A small model that predicts nearness at each pixel, trained from scratch.
Model: 4.9M parameters, 64-pixel images, arch unet, norm batchnorm, activation silu, widths [64, 128, 256, 256].
Training: 18500 steps, batches of 128.
Data: trained on renderings of 100 made-up gadgets, each built of a few solids, in any pose, 195000 training examples, 12.1 epochs.
Rows from block 3 of a small model that predicts nearness at each pixel, named by matrix and row number. Each number is 50 + 10 x the weight over its row's rms, rounded and kept within 0 to 99. All counts start at 0. After the name is the row's rms in percent of the matrix's.
After each channel's rows are labels from the 100 images, of 14976, where the channel reaches its highest value: "peak at" is the part of the image that holds the peak. Only what is clearly more common there than usual is listed. The data: renderings of 100 made-up gadgets, each built of a few solids, in any pose. In brackets: how many of the 100.
# conv: 3x3 conv (model.mid.0.conv.weight, 256x256x3x3, each kernel summed), inputs 128-191

conv.146 095:35 35 46 60 60 42 63 55 35 40 59 31 55 52 44 40 66 63 54 45 57 55 55 61 50 45 70 54 46 56 56 64 45 43 38 53 50 61 64 49 57 38 56 43 54 65 53 55 39 45 38 46 59 49 55 63 58 54 60 37 28 57 30 49
peak at: middle left (42)

conv.135 099:68 44 52 44 64 46 46 48 39 48 60 64 56 33 37 69 51 43 46 38 51 49 62 56 54 26 63 47 53 52 59 62 59 62 54 42 45 45 55 51 53 58 44 33 55 39 45 50 63 39 41 36 49 49 49 65 46 42 44 54 48 56 55 64
peak at: bottom centre (69)

conv.153 094:41 40 44 46 43 58 46 43 50 47 55 67 52 38 54 54 49 38 36 51 47 67 51 55 54 62 55 57 45 65 52 41 43 48 54 48 56 55 59 42 53 33 61 48 61 55 33 67 38 50 54 46 43 42 44 42 71 61 44 56 26 52 28 46
peak at: middle left (52)

conv.100 085:61 45 40 54 45 65 60 65 57 50 56 64 47 43 52 67 56 31 34 72 47 57 48 46 68 47 52 45 48 68 62 73 49 48 51 48 53 60 41 46 46 57 49 46 47 50 51 60 56 44 49 60 42 45 44 55 52 51 50 38 34 30 43 38
peak at: bottom centre (69)

conv.112 103:42 59 67 53 42 43 56 45 44 72 47 63 47 42 50 44 39 54 58 41 59 42 33 37 45 63 57 54 52 54 49 47 55 52 25 38 55 53 22 65 49 51 46 39 39 47 57 48 30 64 70 46 59 54 69 59 37 47 46 62 59 49 61 59
peak at: middle right (62)

conv.115 093:52 42 58 46 60 37 49 53 60 52 60 63 50 47 52 55 65 35 52 65 56 51 46 43 55 41 71 54 50 59 37 44 40 47 41 69 52 64 46 53 55 60 35 51 56 38 50 41 54 35 40 61 59 55 50 46 47 41 57 38 36 44 40 43
peak at: middle left (77)

conv.92 092:45 46 66 49 52 64 43 44 47 53 62 35 53 59 42 57 71 39 67 52 36 65 61 39 44 41 51 51 52 48 71 55 41 42 54 63 43 47 47 43 58 50 68 57 73 52 41 43 43 60 44 44 66 52 42 59 71 48 47 54 56 70 26 48
peak at: bottom centre (30)

conv.240 093:47 50 59 40 58 45 47 64 34 43 37 58 46 28 65 59 62 53 46 36 48 64 57 54 36 42 44 36 55 67 54 51 57 51 43 61 58 42 54 61 62 52 53 38 57 52 36 43 55 65 51 47 43 46 48 63 46 47 62 40 39 40 50 58
peak at: middle left (51)

conv.65 097:50 47 65 64 41 60 61 65 57 35 53 73 46 41 45 55 63 51 44 55 47 45 32 47 38 48 45 54 51 40 52 57 50 61 42 59 48 48 36 60 57 64 55 68 68 34 51 55 47 43 29 29 45 39 31 54 55 56 49 44 47 53 42 67
peak at: bottom centre (42)

conv.245 092:59 66 57 51 43 44 50 52 70 58 51 46 26 46 72 50 48 37 51 53 63 52 49 35 60 68 34 53 58 47 52 43 48 50 40 44 49 59 48 48 57 43 34 60 58 51 57 46 18 70 35 68 36 39 36 49 52 27 42 48 45 36 51 36
peak at: bottom centre (42)

conv.155 093:45 39 49 57 47 47 39 52 33 51 47 49 45 46 47 43 53 38 47 61 47 37 72 57 36 57 42 45 49 42 56 68 58 55 51 51 41 47 57 49 23 56 41 47 41 50 45 46 52 37 54 45 47 60 47 32 49 55 65 65 56 71 55 38
peak at: middle right (46)

conv.140 094:63 53 49 66 43 52 58 31 30 66 57 47 43 50 55 42 38 43 49 26 24 61 57 56 40 67 49 61 76 47 55 37 60 53 57 46 59 65 52 60 43 43 22 25 52 54 57 62 51 52 44 52 51 50 50 51 58 40 63 61 59 30 42 65
peak at: top centre (79)

conv.107 087:42 59 55 36 53 64 52 58 46 43 57 31 64 38 33 49 54 54 49 59 31 79 41 50 45 37 66 53 44 58 31 69 59 52 41 44 54 62 44 46 54 52 42 59 48 54 41 65 43 79 56 42 57 48 65 44 47 57 30 36 45 74 61 56
peak at: middle right (33); top centre (32)

conv.13 110:45 59 61 73 40 52 37 50 47 40 52 57 39 41 46 38 36 47 56 50 54 51 64 45 54 52 60 43 41 43 51 46 38 54 53 67 62 47 32 74 53 50 39 54 51 73 48 46 54 71 43 39 43 53 30 51 56 50 48 56 73 50 49 63
peak at: top centre (49); top right (35)

conv.251 090:51 47 59 55 48 63 45 58 61 63 35 34 38 33 51 41 40 36 56 55 42 33 56 48 35 46 40 59 67 52 65 51 57 44 60 71 45 52 51 47 51 58 35 56 62 49 55 56 39 56 45 53 44 57 62 59 33 52 39 48 50 63 50 49
peak at: middle left (41)

conv.96 101:43 46 38 46 65 51 30 65 66 50 50 56 26 48 59 45 42 69 45 61 49 60 40 54 49 52 63 56 59 53 27 54 69 58 42 58 63 49 45 58 53 50 46 55 47 43 37 52 47 60 42 42 54 48 37 61 53 47 57 45 46 51 48 61
peak at: top right (50)

conv.161 090:60 47 41 59 51 44 56 43 56 54 25 41 22 48 50 62 54 36 28 47 56 56 58 48 37 19 53 48 44 47 53 47 48 44 45 70 52 40 58 31 56 39 71 55 58 38 60 56 38 65 27 50 39 50 47 63 48 52 46 44 38 54 34 70
peak at: middle right (47)

conv.83 102:64 63 32 41 50 45 64 43 55 51 46 25 52 52 45 45 62 42 60 33 40 56 55 64 43 56 51 59 44 43 33 51 49 57 42 54 57 41 45 54 32 47 54 52 35 42 53 57 65 71 55 47 47 57 53 53 46 56 53 53 53 63 26 48
peak at: middle right (56)

conv.16 091:71 47 58 45 52 55 51 66 54 34 48 42 50 56 47 57 55 55 51 50 40 65 40 52 59 31 47 61 30 56 54 37 53 53 49 51 53 42 51 33 60 43 51 53 57 51 37 55 51 58 58 40 50 59 46 60 54 55 56 36 51 43 48 52
peak at: middle left (72)

conv.229 092:62 50 58 48 53 49 51 68 47 39 54 59 36 29 45 43 57 56 47 39 57 62 49 35 31 61 45 45 70 54 67 38 31 53 51 49 44 44 44 62 74 53 56 52 59 36 59 42 41 43 39 50 40 51 60 43 46 37 41 68 41 47 40 51
peak at: bottom centre (45)

conv.221 090:61 44 42 48 56 47 49 30 48 40 42 58 48 42 42 30 54 31 42 47 28 64 39 53 29 40 53 53 54 46 62 47 48 53 38 60 45 54 37 47 55 36 55 47 49 40 46 49 39 55 41 28 57 56 37 49 63 62 45 47 38 51 43 52
peak at: middle right (41)

conv.199 108:55 36 48 48 61 41 56 64 40 55 47 64 61 43 57 59 44 56 55 27 55 66 60 48 30 42 44 43 59 61 53 51 63 54 52 42 25 33 45 58 53 56 56 48 63 48 45 48 51 42 57 56 54 37 50 46 31 40 50 34 39 41 39 57
peak at: bottom centre (44)

conv.204 118:79 61 47 53 48 51 40 48 44 42 54 50 46 56 39 53 46 64 50 62 54 62 56 49 63 49 59 39 46 49 66 40 48 48 35 64 43 47 35 61 45 36 50 62 50 81 58 56 68 47 46 44 53 57 23 52 53 49 49 73 65 58 31 42
peak at: middle left (67)

conv.35 099:40 54 47 39 43 30 46 36 59 55 43 52 45 61 47 56 52 60 49 64 47 61 69 40 44 46 63 33 52 47 45 50 61 58 48 44 39 47 42 53 45 51 35 62 52 33 48 40 55 45 41 64 51 44 46 49 57 55 50 43 41 59 39 46
peak at: middle left (36)

conv.228 092:52 53 35 48 57 44 65 56 62 48 49 54 59 54 52 55 52 41 51 32 50 45 48 55 41 50 49 52 46 34 36 51 38 52 50 56 52 62 58 50 84 65 50 62 67 53 70 37 62 38 40 45 57 54 73 48 45 53 46 60 67 66 46 60
peak at: middle right (32)

conv.104 090:31 23 65 34 42 42 40 44 51 36 44 43 51 54 58 53 47 39 70 42 73 53 41 43 51 48 50 59 55 47 49 55 50 33 70 43 32 46 51 44 26 64 66 35 54 57 45 60 61 67 60 49 45 55 42 41 38 52 53 58 50 51 48 58
peak at: centre (66)

conv.73 090:57 53 42 60 48 58 50 33 62 60 46 42 55 40 42 58 43 72 56 44 47 60 67 38 54 31 55 63 32 49 44 62 67 82 52 52 61 45 46 48 27 49 58 36 57 52 39 42 42 49 53 21 61 46 40 61 64 49 54 61 34 30 28 56
peak at: bottom left (68)

conv.90 103:42 41 48 54 44 48 27 28 72 53 68 36 55 41 40 65 39 45 53 70 43 64 33 71 55 52 53 64 53 49 58 41 46 52 48 77 33 45 50 38 54 64 56 51 45 56 36 48 53 58 36 53 54 47 66 50 76 52 49 55 46 59 48 52
peak at: middle right (34)

conv.20 096:42 50 36 68 33 39 48 45 49 42 46 60 57 53 52 34 65 54 43 50 32 42 67 45 36 55 35 51 44 47 57 56 47 47 41 56 54 56 48 56 41 46 52 54 52 58 73 45 58 68 40 50 62 43 57 30 41 50 51 62 48 73 43 54
peak at: middle right (67)

conv.230 085:33 47 42 67 53 47 42 25 30 48 36 56 51 32 46 61 49 53 36 62 44 65 49 47 27 63 52 33 45 57 46 56 51 43 47 55 49 51 58 50 52 38 46 59 52 48 66 49 53 53 44 55 60 43 63 54 51 42 50 44 73 52 51 51
peak at: middle right (88)

conv.1 100:72 49 54 40 44 59 66 55 53 57 67 45 45 42 39 53 48 49 59 54 49 38 60 47 46 46 71 56 45 33 41 43 65 52 46 52 47 44 47 43 46 32 48 64 58 67 47 59 55 66 69 61 45 50 51 69 30 54 55 50 50 55 47 58
peak at: top centre (36)

conv.97 108:65 23 50 37 72 46 52 67 44 58 48 39 50 47 58 55 66 47 32 54 37 66 47 61 42 25 67 44 45 50 46 63 32 57 49 45 61 53 53 36 49 37 49 65 44 46 46 40 45 43 62 40 53 61 32 51 31 64 54 48 34 45 32 51
peak at: middle left (52)

conv.118 099:23 52 58 48 67 42 43 63 40 45 51 63 44 52 46 65 61 57 41 47 45 59 48 35 41 41 51 54 39 54 51 54 49 56 36 48 54 40 33 39 43 59 65 48 50 47 43 55 57 46 65 36 49 54 52 53 66 66 39 48 49 44 42 71
peak at: bottom centre (54)

conv.163 097:41 56 55 57 57 47 56 62 26 56 79 49 35 50 35 57 56 57 48 40 51 47 60 74 55 48 52 45 61 44 41 51 67 74 69 40 48 48 45 64 50 38 30 48 38 56 52 44 70 53 52 27 57 50 49 58 41 44 53 46 46 57 49 71
peak at: bottom centre (31)

conv.186 107:50 52 54 49 49 42 35 41 61 50 59 76 53 59 63 47 35 35 62 44 46 49 62 57 69 60 39 55 41 40 39 52 49 56 40 38 43 48 50 80 46 44 51 49 53 61 48 52 70 51 62 49 52 57 73 66 49 54 46 49 67 51 70 60
peak at: centre (100)

conv.145 083:60 68 51 63 65 67 60 66 52 37 30 50 47 47 46 63 60 34 56 54 45 67 76 35 41 16 51 54 46 60 50 66 50 37 56 39 45 47 66 50 63 59 54 51 53 58 52 63 60 48 53 55 47 47 51 42 43 66 42 49 29 43 34 49
peak at: top centre (37); top right (27)

conv.131 084:58 49 48 45 53 51 54 55 30 56 36 62 52 59 49 40 50 61 22 60 68 52 49 60 55 47 44 46 36 49 38 61 54 37 45 53 56 47 54 38 55 47 61 66 48 60 65 57 51 52 43 41 38 36 46 45 65 47 60 43 53 62 38 62
peak at: bottom centre (81)

conv.19 097:50 62 56 46 49 64 60 46 62 44 33 46 38 42 67 60 35 61 42 46 58 39 45 50 35 45 46 57 46 60 47 55 38 55 45 69 40 46 41 51 58 42 49 57 34 52 52 39 36 60 46 47 56 48 54 48 53 45 45 43 40 63 37 68
peak at: middle right (38)

conv.139 105:67 40 62 53 40 44 35 71 39 36 82 47 45 35 45 52 53 56 38 56 55 61 56 41 64 34 64 64 46 54 60 54 46 58 59 46 50 55 39 40 48 64 53 58 49 54 41 52 58 31 37 38 44 59 54 59 46 45 52 42 37 53 47 73
peak at: middle right (50)

conv.46 088:37 52 60 58 44 53 77 49 59 41 45 45 51 54 60 50 42 46 50 28 50 60 39 34 54 60 61 43 50 45 36 27 39 65 44 32 55 48 58 68 51 52 38 49 45 56 65 52 46 44 40 46 51 59 40 68 44 72 44 65 41 48 48 34
peak at: bottom centre (65)

conv.56 097:31 37 45 45 54 47 48 47 43 61 29 56 58 50 40 38 53 45 55 51 31 61 43 60 29 43 68 71 71 31 60 59 52 54 35 57 76 59 61 44 52 49 55 56 56 23 50 52 54 37 46 44 66 31 48 58 49 37 47 57 62 51 57 54
peak at: top right (61)

conv.147 110:63 65 64 50 55 34 39 58 46 52 32 63 32 52 65 41 48 40 51 45 53 55 67 58 41 44 47 44 51 61 39 38 67 48 42 44 52 49 62 60 43 56 43 60 43 57 64 49 65 86 41 40 55 47 41 52 50 52 45 63 51 66 45 70
peak at: top centre (40)

conv.207 085:51 59 42 55 52 56 44 49 46 59 53 49 53 43 55 58 65 45 62 63 51 59 40 55 32 67 41 60 47 27 64 47 58 44 30 61 28 51 52 48 46 25 42 50 39 54 61 53 50 53 42 59 62 21 65 54 59 26 76 54 65 49 61 61
peak at: top centre (39)

conv.68 085:55 58 51 63 57 57 57 55 44 43 49 36 38 48 44 54 53 57 50 62 38 50 53 66 64 47 39 29 61 53 38 45 48 52 51 69 47 55 68 56 50 51 46 48 24 46 50 43 39 51 46 35 45 49 47 57 43 31 45 46 53 62 68 68
peak at: bottom centre (68)

conv.15 098:62 46 41 45 57 50 59 86 58 63 38 57 46 55 55 49 43 53 27 50 49 50 43 52 59 53 46 35 55 58 35 59 74 55 54 59 50 48 34 54 40 56 55 45 43 30 42 41 47 42 49 43 51 73 33 71 38 56 47 50 39 49 41 56
peak at: bottom right (87)

conv.114 089:61 65 44 57 54 48 43 40 59 36 32 48 53 56 50 52 43 63 40 51 51 60 55 51 54 58 59 61 43 36 45 57 57 51 42 69 65 47 51 59 34 34 43 54 55 59 43 46 70 57 50 39 59 63 44 63 68 33 53 60 60 42 44 45
peak at: top centre (38)

conv.124 084:55 50 66 39 46 44 56 47 58 59 51 28 44 35 41 30 28 58 50 49 36 42 59 49 56 14 55 32 44 50 45 51 37 52 48 67 57 46 32 49 58 56 52 52 22 56 43 46 50 59 45 53 56 61 47 70 26 50 63 61 56 54 37 52
peak at: middle right (71)

conv.223 091:49 59 45 60 53 50 64 48 54 45 49 47 42 51 41 60 79 50 59 43 66 41 54 48 42 41 61 43 44 54 62 50 60 70 45 56 48 35 57 37 47 72 54 53 52 43 46 32 42 56 40 36 56 55 53 50 48 56 35 33 41 45 26 50
peak at: centre (97)

conv.21 094:51 34 47 58 58 42 53 52 50 53 38 37 43 71 58 55 51 56 37 50 47 60 51 61 47 46 39 59 29 37 69 46 52 51 37 53 47 56 61 39 52 54 59 52 54 32 68 44 40 45 55 47 51 55 51 36 52 51 39 56 39 55 66 49
peak at: middle right (88)

conv.121 102:76 43 34 54 52 36 33 60 29 44 54 50 45 59 55 48 64 41 47 44 38 59 52 60 49 49 64 46 47 48 61 48 47 53 54 64 49 57 55 34 43 47 44 55 22 43 47 61 54 50 53 46 31 52 49 44 51 54 48 47 57 64 43 57
peak at: middle right (66)

conv.226 097:50 70 53 58 41 55 65 40 60 58 51 63 52 54 48 69 41 44 56 53 64 56 36 34 53 46 49 64 56 45 47 49 45 52 54 52 69 43 29 41 38 32 34 49 54 64 53 47 40 39 57 54 39 61 73 50 37 66 31 31 48 39 63 50
peak at: centre (93)